config.toml
model = "image classifier"
crop_scale_min = 1
qk_norm = true
orthogonalizer = "newton_schulz_5"
Rows from block 6 of a small image classifier, named by matrix and row number. Rows with one number belong to one neuron. Each number is 128 + 32 x the weight over its row's rms, rounded and kept within 0 to 255. All counts start at 0. Numbers have three digits each.
Before each neuron's rows are labels from the 100 images, of 14976, where the neuron reaches its highest value: "top examples" is what is common among them; "lies over" is the class under the peak. Only what is clearly more common there than usual is listed. The data: rendered dice on a table. In brackets: how many of the 100, against the usual share in percent.
# fc1: MLP up (model.blocks.6.mlp.fc1.weight, 768x128), inputs 0-63
# fc2: MLP down (model.blocks.6.mlp.fc2.weight, 128x768, transposed), outputs 0-63

top examples: one on top (61 vs 30.1); total: 1 (26 vs 5.5)
lies over: die with one on top (56 vs 2.5); die with six on top (32 vs 2.4)
fc1.131:128079128185179091128128167107128128138055128128128128194105128152128060128147116080173096214089148128128128128128145128076172162099128128163128176124157128177187150128128128065058144128137128
fc2.131:128142128128096128128155072147194112147218102134128149123158108128100167110101201141106150044108128112174128106128080128148128128163170128132112128128088128147128072098101076197171128163082128

top examples: three on top (100 vs 29.4)
lies over: die with three on top (100 vs 2.4)
fc1.68:095115102101158128128128128128128128165086185112161167171128098128128140099128146029116128128128128159079094229157128063128128170168128113128097077128128057128128088043128128152087128066128128
fc2.68:147128128110032128164128128076128128128128100128128061128128213128073139128219209128128108128128128139171179094094100128128128112128075128093128128114115144132165128134100099086128083077076121

top examples: two on top (98 vs 29.8); dice: three (63 vs 33.6)
lies over: die with two on top (78 vs 2.5)
fc1.702:128128128100128128139128158174205120128128128109058128128092050128112161128128128128185093181128128068113128100125128161128179062161072075128128128090128165094128102183045162099128128163128128
fc2.702:056128195128128128128075128150106163167145146183128083128182128148128128128082148128082128128128173128101107128157128128047095154143190128128141128128132128128177144062128128128097094090150128

top examples: five on top (99 vs 29.7)
lies over: die with five on top (99 vs 2.5)
fc1.719:128161084064155128170128162128183128128128170100128157153130128128128124163183157121151164128128128239128128193128128128128093140128176135128093145192128128225100128159128135068107112128128128
fc2.719:097167128136128152128128067136128091128195150112128100128128128157144050128114128128128172128165144094148060040096209128125128162187075102128176114128128128128128158128128128128128108128158128

top examples: one on top (100 vs 30.1); total: 1 (27 vs 5.5)
lies over: die with one on top (100 vs 2.5)
fc1.725:128128128128128128128128128244190159128128128141128128128128128128177128128042106078183101222128128157128081128128128128128128042128128127176071128128128128074162147128128128128128128128128128
fc2.725:087128178128128128047128051094057128211128128128203068128128128128139128083199128128128171045110057128128128128128128070161128190178150163128128104128128128198128128128128113128128128128128128

top examples: dice: one (66 vs 33); one on top (64 vs 30.1); total: 1 (37 vs 5.5)
lies over: die with one on top (62 vs 2.5)
fc1.86:091128128128157129128128128128128074119128095091128147128128128161147128128147128197128128086176128128081128128228083128130146179087128197128139128128128170128136100117086167195182128128142128
fc2.86:149128103176128167189142128128128213103128128128128147128145128128003128128110128128128198128062128128128128190079128128158092128172128128100054128128128053143098128128128106128070128128097128

top examples: three on top (100 vs 29.4)
lies over: die with three on top (93 vs 2.4)
fc1.481:128128128128128128128128152128128010128128128107128128128128128104083128192128128128128173111128128170128176128159034128140128159128128128128128128128095128198128000103128102128128128058175128
fc2.481:085072128128128128111128128179128128128128071128128128124128158163089128105128212128128081226161100128128128128128147128128128128193128128128169210093128083088128128171089128164128128128055128

top examples: three on top (74 vs 29.4); dice: three (65 vs 33.6)
lies over: die with three on top (65 vs 2.4); die with five on top (29 vs 2.5)
fc1.545:091096056128128163128079105128128128161197128169171128128194143128128194124150158048087128098128128128114147128196114128154165128128128155128142099169128027109128106128150137128127126128128128
fc2.545:154128212128128079140128128072145128128059128104083128107128082128128052100128128128146128213128128126128128182082128174128128128160143128147128128059128144070128128083093096128096128082097128

top examples: two on top (99 vs 29.8); total: 2 (37 vs 6.3)
lies over: die with two on top (99 vs 2.5)
fc1.612:128098128164174128128128128128106128128128128168128128128128128128178128128128128139114128128128128091128128061128116079177075202128110168097128148078081128128181128172128128097128177128098128
fc2.612:187149117075128128128128121128140128128128086128128128101128128227128128128175128128171128191193081195178082147128128140128192081154174055128084087128128169087077128086207115128128105128179128

top examples: two on top (100 vs 29.8)
lies over: die with two on top (100 vs 2.5)
fc1.391:128128128201207084128128128128128087128128128128094128128092084128128192076128130147063110142128128137077088128128073128128110111162128125099109128128020145128128094128128128128182128181087128
fc2.391:153147144128128125128142083106128128162128149128128128153099155193128128128054128135128128077128089128142128106128128128111128128128128156100128120052165128128137195165128128128093150128195190

top examples: five on top (100 vs 29.7); teal die (36 vs 16.1)
lies over: die with five on top (100 vs 2.5)
fc1.378:097128128091128128154128128121128128114128172067077109128091128128131064128128155128128128128128184156128177147128187128128128180091128165030128090128128104070128085117128107176128128128128157
fc2.378:128089099175128128128065081128146128128128128151109128188106128108128128128098128147128128128128128128128116128128128083128095128128104119151242070044128128128128180128192115128110128128145128

top examples: dice: three (63 vs 33.6)
lies over: die with four on top (38 vs 2.5); die with five on top (36 vs 2.5)
fc1.395:128112128128128170138128066128169061128128128083082128155128045194104128128128196099143128079128090128171142128128162128128151128128128109146128128128191099128128093097122086128193153203094128
fc2.395:112170101092183108163128128172047128113128128164142128063128193092148128128142105128104128152121128128097062098128141175128129172128187128182128123138128128177193163105128123150148128074160128

top examples: dice: three (63 vs 33.6)
lies over: die with two on top (38 vs 2.5)
fc1.77:128084128128169169151084128128128128128156188091128108104128091128128156128158128093054128128128108128128128128128031068128077085188087128169128128178128128159101179132128128128167128061087134
fc2.77:128128128128128089128134180102193128138180060128101084183082128177091128128128128128234128086110128128120177120128202149172128194072156128072128180106084128116143090128148099048118164196128084

top examples: dice: three (94 vs 33.6); two on top (79 vs 29.8); black die (39 vs 15.9); teal die (36 vs 16.1)
lies over: die with two on top (53 vs 2.5)
fc1.317:112128104128128128128128175128046128175128128110128128128096128212108128128128128153128128128048128128181171223174128128057150128143128155148143128128204128182173128128128086128128128128128082
fc2.317:128128128165113095074065128050152128063114128086149128165128128076209208136160100128065114128128128128126128128128093128138128093105128151128171190112117168128083098136128181128128128128128169

top examples: total: 1 (25 vs 5.5)
lies over: die with one on top (52 vs 2.5); die with three on top (30 vs 2.4)
fc1.400:128128102099128119080137200128097128143153128136128159180128092060125044128088128126128128068136128128128159128128063128128216047183063128174175165141128177195097149128144128174128128128076083
fc2.400:128128134164128144177102040128128128123128120128169115128128178128128192094216160126128175128128131128118128055128128122086128141094128181124128158158146074095199143128128128146174128128117169

top examples: five on top (100 vs 29.7)
lies over: die with five on top (89 vs 2.5)
fc1.120:128090160128128081128158113128187053128130159161128161158128128212097078147128064128128100102128078181128115046128128128128134128128076128161163128128160128158117128147128198128116128137199128
fc2.120:164145066147107099128095128128058191110128157091062179128128114100164178128092147128128128152092171128128151187130128163128176139128128128074131071150098141123128181128128150147128088128050179

top examples: two on top (78 vs 29.8)
lies over: die with two on top (75 vs 2.5)
fc1.500:155072128186174088128157107083163128149128151092162114188090133197117128167128163087055128128128140180185128128167128128128149128186104128128128128128128128091128128033128150142128128128172086
fc2.500:107128121103055128128164179102128120057128128158128128077171128128146128140164128128128086128128128116121191148099213128128128128088188128128106128061128128128128128178128186051128128121119107

top examples: four on top (83 vs 30.2); dice: three (62 vs 33.6)
lies over: die with four on top (78 vs 2.5)
fc1.62:128080089128128169098056034106128183128075174128128177128128128128128128177111128128128128153191128152096184128128073128176128071077128070128128115171128128128128128145128128081090190131128177
fc2.62:128148128133128128145210128097128128059199128128128128128099128128128128101128128128178122080180148128128093128161128124128128128135128128128128144128128169128044212092164128128199128128128128

top examples: three on top (100 vs 29.4); total: 3 (42 vs 7.5)
lies over: die with three on top (80 vs 2.4)
fc1.487:146147156110123142128126099128128117078144106128056128128155128111134158128169175109070149128179058058128128128057128128119176128133128190164145131128128201107119123192230157087128082128128157
fc2.487:092128128178128128128128128128128147131110155081177206151128065128078128204128128128128110128165193188062128152128105064117090104104128123138128118144128146058166074061060186174073128105099128

top examples: four on top (99 vs 30.2); dice: three (86 vs 33.6)
lies over: die with four on top (98 vs 2.5)
fc1.510:033128128128128134128128071128114109155185128090089115107128143128128161128118180155093147140196128165137133094134128178163103084165108112128217130128213128098128128128128125114078122128144128
fc2.510:190099102128129204135114171128149111128128128128228128102132098128111118128093128128150127128128088176128128128128092102158163160128099128128099128092128128128128058128128117128211121181053111

top examples: six on top (92 vs 29.6); dice: three (67 vs 33.6)
lies over: die with six on top (88 vs 2.4)
fc1.621:113128196133128139173176128109078185128145128128128177128128146130157122189088128128033133099106033128128133095185162126128088166128128128118196128156175180128128158128142119128128066182074151
fc2.621:139128087128161120112128155167180071128128128128128068128128128135085133060113118128128096128162128128128126181101036138128153128128115128128128108106035128141214128135151096128129128095184079

top examples: two on top (84 vs 29.8)
lies over: die with two on top (66 vs 2.5)
fc1.15:167194164128198115128121123128023185174128128113128128152108128166151162072083156187108128128074124128162188078155128128128128182128128128128128100128168140128128128128097128177128197183138082
fc2.15:160140069128064128045128115128205075139128128128128128144128119057128128177155128128128117128108128128134125128100084128128128128128116128129121160128122116128128128139064102128181128128128170

top examples: dice: three (73 vs 33.6); four on top (60 vs 30.2)
lies over: die with four on top (41 vs 2.5); die with six on top (38 vs 2.4)
fc1.417:128128128106151128221128179104097128128168128131128105084100157191128128128128153128071128128165128064102128167128128128170126138146108097075128189128128194097128139128161079128122169103128133
fc2.417:128127129172114117091156097150128157128113128128124092087163046092188113097128128102205128095124170128128138128153135056046129128128168106109128128154128128164143092144082174128138128114116128

top examples: three on top (72 vs 29.4); dice: three (61 vs 33.6)
lies over: die with three on top (46 vs 2.4)
fc1.209:177115128202148201128128102100054128059170186115103102128128128128128128092180081114128098084128082115132171109114139128144128161092055128222128176193128128097124128128128128195128128091068128
fc2.209:128128084128128103128141148128166097184142081154113113109128105128128191128056128128128128090132172164128072176128128072128128128128187166128097022128161153128153128128182128128107128093159115

top examples: one on top (88 vs 30.1); dice: three (82 vs 33.6)
lies over: die with one on top (83 vs 2.5)
fc1.524:128133128091128128128128109128054125046062128128112128100128072213096128142133120128128194159169128128128128176128063119086128092128128206128096128128094128128128083086128128128060154128128128
fc2.524:128094128128118128128101166128161176160128128098166128102084128122128101128049141036128128083069151128156124051167141165128128163128128128128165066128128097154128060128117128151128128128163139

top examples: dice: three (95 vs 33.6); five on top (71 vs 29.7); three on top (61 vs 29.4)
lies over: die with three on top (39 vs 2.4); die with five on top (38 vs 2.5)
fc1.611:128128128164128092128128128095077128128128138071128097128128128085128128128128128099128180216156081159063128128128210128128128084128128128174085139128128061128135128160163128128128161128115107
fc2.611:150073128180184128128164074158142128191128164128128181128111163157069128128179128128180128063128128177128128128128128128128128128121128085052190128147175128103085184128128123128128163128128128

top examples: three on top (66 vs 29.4)
lies over: die with three on top (43 vs 2.4); die with two on top (32 vs 2.5)
fc1.616:128080064128128105122148088128165097068151128171089147127070107092174128183159128128118128166156128128095128128128128053128159121128128128128167128128030207128118151171128172072190128128195113
fc2.616:109128128128142128171128189094084078208128147128159128159202158128128219128128128070120186128128128128128128104159121136128128176128128128128126128175144116128127128128128101148067158128079093

top examples: two on top (77 vs 29.8)
lies over: die with two on top (71 vs 2.5); die with three on top (28 vs 2.4)
fc1.216:073128088150128128150143109187128128152128128189081142128128128128111128185173215157084151043086128128128187128128137128125141100128128128117090128066128128128128128128111097166128073151184210
fc2.216:171128150128149128124182181087089075128105128128214128128128128128128128128128128087146128204128128128128128128128144128053128182071090152185128128168128128128170132169128128128165138128128128

top examples: four on top (80 vs 30.2)
lies over: die with four on top (78 vs 2.5)
fc1.159:128128185094128087156128128128128128128128128128184189079128101128160128100128078173128094128128128128153128128086128128072128128128128192167128128128128204162128128165128079183218128174078128
fc2.159:114128143139128205185128157128135128168128128128128089088087170173105097181128128063161128097128128150128067128128128095128128128128128085128186128128128128128181128075128128086073128128217128

top examples: total: 2 (28 vs 6.3); total: 3 (26 vs 7.5)
lies over: die with two on top (44 vs 2.5); die with three on top (28 vs 2.4)
fc1.308:142128177128128167128128128128128084128128128128128128236128154208128128162174147128128088128128033128128128128089128128128188128128173088097208106128128128128128128061128168128128128128128128
fc2.308:128164128128128128128128128128128128128128101128128128098128128128128128186128090128128160128115130128128128194128114164128070128128164159128068133128178128128128128076128128128128096054128128

top examples: five on top (84 vs 29.7); dice: three (75 vs 33.6)
lies over: die with five on top (79 vs 2.5)
fc1.707:128064124170170195128164157128128146128196112139112092077064151025140142098182198096128160128128128175128128128128166128156128161080128165189095128128128093128110128085128128128128208128104128
fc2.707:128204128128068128195108128199128128128117180128090201100247128176045153128146128128128128186124128128128149181128128128128132161128128128095128036128128128128128128128125116115092090128128087

top examples: two on top (96 vs 29.8)
lies over: die with two on top (95 vs 2.5)
fc1.36:128165128065170099128089128093138128183244151128104128128128081128128188128049152120128195070128074168048101128128128128128128128106128128132128178105128128168128195128128128128128144174122155
fc2.36:100071128170128061128128128128151165116128128147159194128128175084128088128128048125106128185195128128128128062115128128128128143150093102166163083128128157058128083128186090084128162128128128

top examples: five on top (100 vs 29.7); dice: three (60 vs 33.6)
lies over: die with five on top (100 vs 2.5)
fc1.715:128128128128128128128134128111158104128128195179155099128128128077128128152128077128187053128128164128199121128128128128173128115128128128052156064192128087128128102128120158088128128187210191
fc2.715:128117128128128128176108128216128128069079128128037203128128128187128128128160128128128128128128197079086128102128128090066128128101128163217128128128154175128069128128128053128185128128128137

top examples: two on top (83 vs 29.8)
lies over: die with two on top (81 vs 2.5)
fc1.560:100176158128202128128128117128128128128146077103119128128082080128128128097114128128128166075136145103057116128128096128179128161128159160105128128041128128170128128128128085128128128128147199
fc2.560:162145094128059088161113153128128128161128137175128128128154150096176128128128086128128128195128100128128128064129128093045128082149128128238128122162193171081128128128119169137128080181128080

top examples: dice: three (83 vs 33.6); four on top (70 vs 30.2)
lies over: die with four on top (53 vs 2.5); die with five on top (35 vs 2.5)
fc1.198:072040128128209080166128149126128128128122128128131203067152147177128150128128146212102128152128128128175128128134128163128128090128128128103128074128164128128119128162184157128051183128153128
fc2.198:128248142128128158152128083119110128043153089128128128128128128057128128128199084128144128149128128128100128128137128190092112128128128128128083170133128128128190128128178164128128056045128128

top examples: one on top (100 vs 30.1); total: 1 (50 vs 5.5)
lies over: die with one on top (99 vs 2.5)
fc1.351:122128128222128128128128128049128155128128101043128143166128128161182128128128128128128162128073128086128119128128129128092218128100128163183128128128128128128128107189157128163128128128168128
fc2.351:128128128128166160155069175151128056128162128141125128128128128128128128128128082128213172179234146128164128128106128152104068173166128071128128128155168128128113086128128214128123092137128162

top examples: dice: three (76 vs 33.6); five on top (72 vs 29.7)
lies over: die with five on top (62 vs 2.5)
fc1.480:128102164076128075193158107176128110155076151128173046089191128169081128147128087128128172158093128128158153189119128073084128128128128115128124128089101162151128128128106128198079070128167157
fc2.480:128103128128075128128152134045148115090186092141128165128043128128204128128180128136062082128128112115128133097163168119128093116128080128128128128128128166128128128128112197058128128098075165

top examples: total: 4 (26 vs 9.4)
lies over: die with four on top (42 vs 2.5); die with two on top (33 vs 2.5)
fc1.279:128128163128195128128106098081160128128128128158128160176128056128058087096088106097128114185128128169120128107192030128194144128128131128128128121128128126053097052140175169128128128082074163
fc2.279:128128128177128128128128085110088061128128067128128128128128128128128128152128128128128128103188128151079150128128128139128128128037194081128189172169128128128160182128122155147164187128155128

top examples: two on top (70 vs 29.8); dice: three (69 vs 33.6)
lies over: die with three on top (28 vs 2.4)
fc1.598:157191128128171082206128128115099139067158128128128128095163128128071181048173110069128128128128103128154091128128128078143068178128110080188158219128113128089128128087060128128128152076185128
fc2.598:123088104128100128088096128106133179184063137128149128175128125128128137092071128128128183142113153057128128162189166160101164128128128204076165128128128167146153128190128105077155083158108063

top examples: two on top (72 vs 29.8)
lies over: die with two on top (67 vs 2.5)
fc1.448:128148128128128128128144128128159147128190173202128128128128078128128128199128128128097155128101128128128128103238128128128128128185155128128150166128167171137154057069164211140128085128128128
fc2.448:128087130128128128128128128128128128138079128128098128128112107143076124074128083128128128182128076128031050159069099075128128062063128128163128026181061152128128128128128071128128128128128128

top examples: dice: three (98 vs 33.6)
lies over: die with six on top (31 vs 2.4)
fc1.680:128128157117128192196128126172088096128157128128128128096128128096147128128182128128128179128195099027151128195098146102169128128216128128112128128128128173128128187173151128062200128094136128
fc2.680:141182096128151098128128128128160128124110128128190128128128100128128128128128096128193128107128128128110147077207128081086212169000171128137128128128128128122128054128128088185066127148151128

top examples: three on top (74 vs 29.4)
lies over: die with three on top (69 vs 2.4)
fc1.389:128041078163128145128159128160128128128149147182128128079102128158172128128084183128068152104078062128128128128164128113199183097105128120128180128128128128154128128128128128128185128128128128
fc2.389:192128128128128076090128128081128202145030128092128168148128086144128128149128041128156031161128128128175128128072128128120128128128128128128128091187128128128128128195128114128128128163128128

top examples: six on top (100 vs 29.6)
lies over: die with six on top (97 vs 2.4)
fc1.438:158077128128217095156142128149128128128189128089182128166135132061128160128128106128101158058116116128120128103088132097128128165128128128143098101128066128128111156150128128128058155128128202
fc2.438:140128127128116128097128128128154203104128109160128128138091128172128128144092128067128196210128117128198182128128059083175183115128155173128087105079144091181152128054193104073084142155128128

top examples: three on top (100 vs 29.4); dice: three (63 vs 33.6)
lies over: die with three on top (100 vs 2.4)
fc1.589:154128128111128097098128189128085188128107128092128190181128157128128128096158061128128128128128085197149160128087128104155090179170097128128118128204048128106156090115061128145079128128128128
fc2.589:190128128128128128128128172097128128185144128128128128128140128128128128130128167109128139085064079128128128128128128209128128192128169072128128128167128174128128161165128060128128128128162081

top examples: dice: three (66 vs 33.6)
lies over: die with four on top (40 vs 2.5)
fc1.645:128128172080163137128199201128128182128128128128128128117117128141179124128097128151088128128071128092070158156128128180128099128128192128128175185128128056074128144132196177148156128128128128
fc2.645:128086107109134128176064094128128128183128156088157141112104128150128183128128128116156084085128067169128119123178128086152116181104128175128128085105128099128128128128094108128119111104128097

top examples: six on top (100 vs 29.6); dice: three (80 vs 33.6)
lies over: die with six on top (99 vs 2.4)
fc1.117:164128128128128087128128064128156078128128128128128113128128128128128128128050083106123128128128128195202163128085128184070128081184115165128158128128079163193133149123128128073128195156128049
fc2.117:128090083071128161065170164128077181128128128142116128209128128079060128128162191128161073116128128078128106185068162198128194176128128128128092157170128105128095128153092087076151154128104196

top examples: one on top (63 vs 30.1)
lies over: die with one on top (27 vs 2.5)
fc1.410:128128196128172235190128128210128128179138128065128068128128180162167112085128144128128077201128136128189128128128128128128128076128094128124142185128088128112089128128044128128065157128128128
fc2.410:128128073096092048067128128128100128108128128168150199164128020128128151128085128146128129067128128106128128075128128182128128219111199128159090082162128128128194101128128128128128061128128128

top examples: three on top (100 vs 29.4); dice: three (68 vs 33.6)
lies over: die with three on top (91 vs 2.4)
fc1.136:128128128091128128158149128093128110128087128197128128128128084094070128207129128220091128085128075128177128128184128128168091128040128163128128128128097167128168128141128128128147150128128077
fc2.136:182128128120094128128128195128108154128171090128170128128128156157128128128128128162128089128109128128080089161093128150128145154128107128128085118147079077107068219170110128128181128136128146

top examples: five on top (100 vs 29.7)
lies over: die with five on top (100 vs 2.5)
fc1.225:050145128116128128128111128074213128080128188025187128150128128086062137128215128128128128094128119168128128128158128128128175128141128115128128104128106118113077174147128128128128128128091128
fc2.225:095128213128128128144102076191128088177117128128083098168128128128128087128065177161128128128152163128128128100139173128122137081120165128128128128128128128128222128149182092128128128128128187

top examples: three on top (66 vs 29.4)
lies over: die with three on top (59 vs 2.4); die with six on top (41 vs 2.4)
fc1.130:128110051128128100128128177137128170128157128128128128167253128128128128046145153085135026138128128164128128205128186128128153128128128128128088128183117128128082099059138128128128128128128128
fc2.130:128097078128128128130128077128105128128149128128128136128128206062110128128128128128075166128128110128147092128128156128188128201064128162128158051128128080128162186128128128074128128128026128